A small image embedding model, trained from scratch.
Model: 5.06M parameters, 32-pixel images, arch xception, norm groupnorm, depths [4, 7, 7], widths [128, 256, 512].
Training: 24500 steps, batches of 128.
Data: trained on made-up road signs on poles, 61250 training examples, 51.2 epochs.
Rows from block 3, named by matrix and row number. Each number is 128 + 32 x the weight over its row's rms, rounded and kept within 0 to 255. All counts start at 0. Numbers have three digits each. After the name is the row's rms in percent of the matrix's.
# convs2: second depthwise 3x3 conv (model.blocks.3.convs.2.weight, 128x1x3x3, trained with AdamW), a 3x3 kernel
convs2.0 343:170179159169167150128117120
convs2.1 163:157167146079079095125152136
convs2.2 078:091075098179156124113145144
convs2.3 089:089101150158133163168128076
convs2.4 086:082108126081163106144171154
convs2.5 048:156132112177125080186121136
convs2.6 050:171084128178107112171137114
convs2.7 102:166164153070090116151113135
convs2.8 094:153111087147151133111063162
convs2.9 058:086145067146164123100150149
convs2.10 070:092121154151139204121108109
convs2.11 066:163154123152129163069088107
convs2.12 094:127105109176154191132100103
convs2.13 069:110065150181132153124158135
convs2.14 095:119130113136150185163066131
convs2.15 089:153150073099131111131102185
convs2.16 074:085116113086177148109083126
convs2.17 060:082063094154113145111110126
convs2.18 105:161148167143099126089084169
convs2.19 095:170086093169114116118117175
convs2.20 058:073149154178111145160108105
convs2.21 063:148164137075100118162143079
convs2.22 071:133128108079079077135152154
convs2.23 056:187154161102137116161094099
convs2.24 077:084136131208142114131147133
convs2.25 076:157169166077092119138095122
convs2.26 116:144104084159084174153116154
convs2.27 098:076159155135095136159177110
convs2.28 200:159161150169171158167151142
convs2.29 060:108130148093098093098184161
convs2.30 138:188176158149167135123109130
convs2.31 063:060165126125152117165160136
convs2.32 063:139134200090089143115148115
convs2.33 047:136104177081153127126078156
convs2.34 156:154082105168125163178135153
convs2.35 044:151203123092117115133114163
convs2.36 105:093135149116156138108177068
convs2.37 088:150148090094143113173169167
convs2.38 075:105168161089133095168091108
convs2.39 053:123086100121126150149203124
convs2.40 058:076121169092151114169096121
convs2.41 053:147133106124079095104062132
convs2.42 071:171158138116139190102088119
convs2.43 102:179103118152144178091108100
convs2.44 090:132183171108085106099120155
convs2.45 075:192102135119119087175109134
convs2.46 085:100102150118090112184120176
convs2.47 037:141117133156133207149155156
convs2.48 064:103119139187141156145138068
convs2.49 061:093104170139159092122071128
convs2.50 071:100134136090170108154064132
convs2.51 075:178104160137084138122076114
convs2.52 065:151117169088079086097115123
convs2.53 079:127167123103102061109090121
convs2.54 055:147104102084089124177127087
convs2.55 088:086071101160129143114172121
convs2.56 092:132135042129132136141138164
convs2.57 056:126113090194164151127157150
convs2.58 090:121151157114111111184184099
convs2.59 087:096111133129106145207103145
convs2.60 102:183134155066097114111138127
convs2.61 062:130168193113109102095105149
convs2.62 065:125147172090155068150104121
convs2.63 031:104167097102093112159113075
convs2.64 063:103149089095172176115153104
convs2.65 127:156115071098109152160094158
convs2.66 081:102178173185105120131121118
convs2.67 081:128192154096080110128110106
convs2.68 076:110080110174187145115140138
convs2.69 207:085077092101084108119135145
convs2.70 065:138109145123172127107067080
convs2.71 089:134174172106102074118099118
convs2.72 081:062140166136106117156170136
convs2.73 089:100137179101064109146131143
convs2.74 102:157159174100090073133126128
convs2.75 058:164188146073119113114138148
convs2.76 054:194110118176127094109106141
convs2.77 054:090155192156139127162153110
convs2.78 070:144096139082112089170162096
convs2.79 096:155156101185093129092131162
convs2.80 062:092124074128133163168105088
convs2.81 092:151119166097133146113091063
convs2.82 033:143085098113169138131167076
convs2.83 151:101095131069083095134155127
convs2.84 085:147174127103123105085168174
convs2.85 102:107062110168146128134083117
convs2.86 105:125106068119147170097131173
convs2.87 062:067090126120137127151089084
convs2.88 085:114163180128184165124103121
convs2.89 102:105117137183177144165118091
convs2.90 054:156179168138079121089131135
convs2.91 091:105173157123172158128091088
convs2.92 053:058108111127156124121077141
convs2.93 088:153096149193089143143147105
convs2.94 068:151155150197169112119105111
convs2.95 086:083113083100089124162161147
convs2.96 052:088077119187155122112128148
convs2.97 133:140157122150149164064096099
convs2.98 096:186172117105088161125111113
convs2.99 102:130097083154149175100114171
convs2.100 073:101184179133165129160122112
convs2.101 094:159159160135061096151143123
convs2.102 042:135133076058117140130091124
convs2.103 094:108101155200168111127136111
convs2.104 113:108087136189151134089111097
convs2.105 099:161172191152153119130105107
convs2.106 072:158184149113098092174122119
convs2.107 083:132169165099109097174104093
convs2.108 033:153133138101149187189140123
convs2.109 042:144085107074119106139150179
convs2.110 086:084120099163135176105081133
convs2.111 060:151174116067133128148093160
convs2.112 124:158177167090106094140136160
convs2.113 130:092090132165177142144119082
convs2.114 066:116110139179072174109112112
convs2.115 099:158169149181154149153165111
convs2.116 058:176093164145092152143084117
convs2.117 095:135142144152162132049143106
convs2.118 099:071091123173161144105108142
convs2.119 149:159172144179153147163158147
convs2.120 091:139124090079079125104175119
convs2.121 443:083075094087092115126130136
convs2.122 087:131129136048099154147110151
convs2.123 061:122114096145199160163124110
convs2.124 060:117109063134170122088111156
convs2.125 090:075189106107109136113154150
convs2.126 081:081127103190110164141130156
convs2.127 103:129075135173136170108159095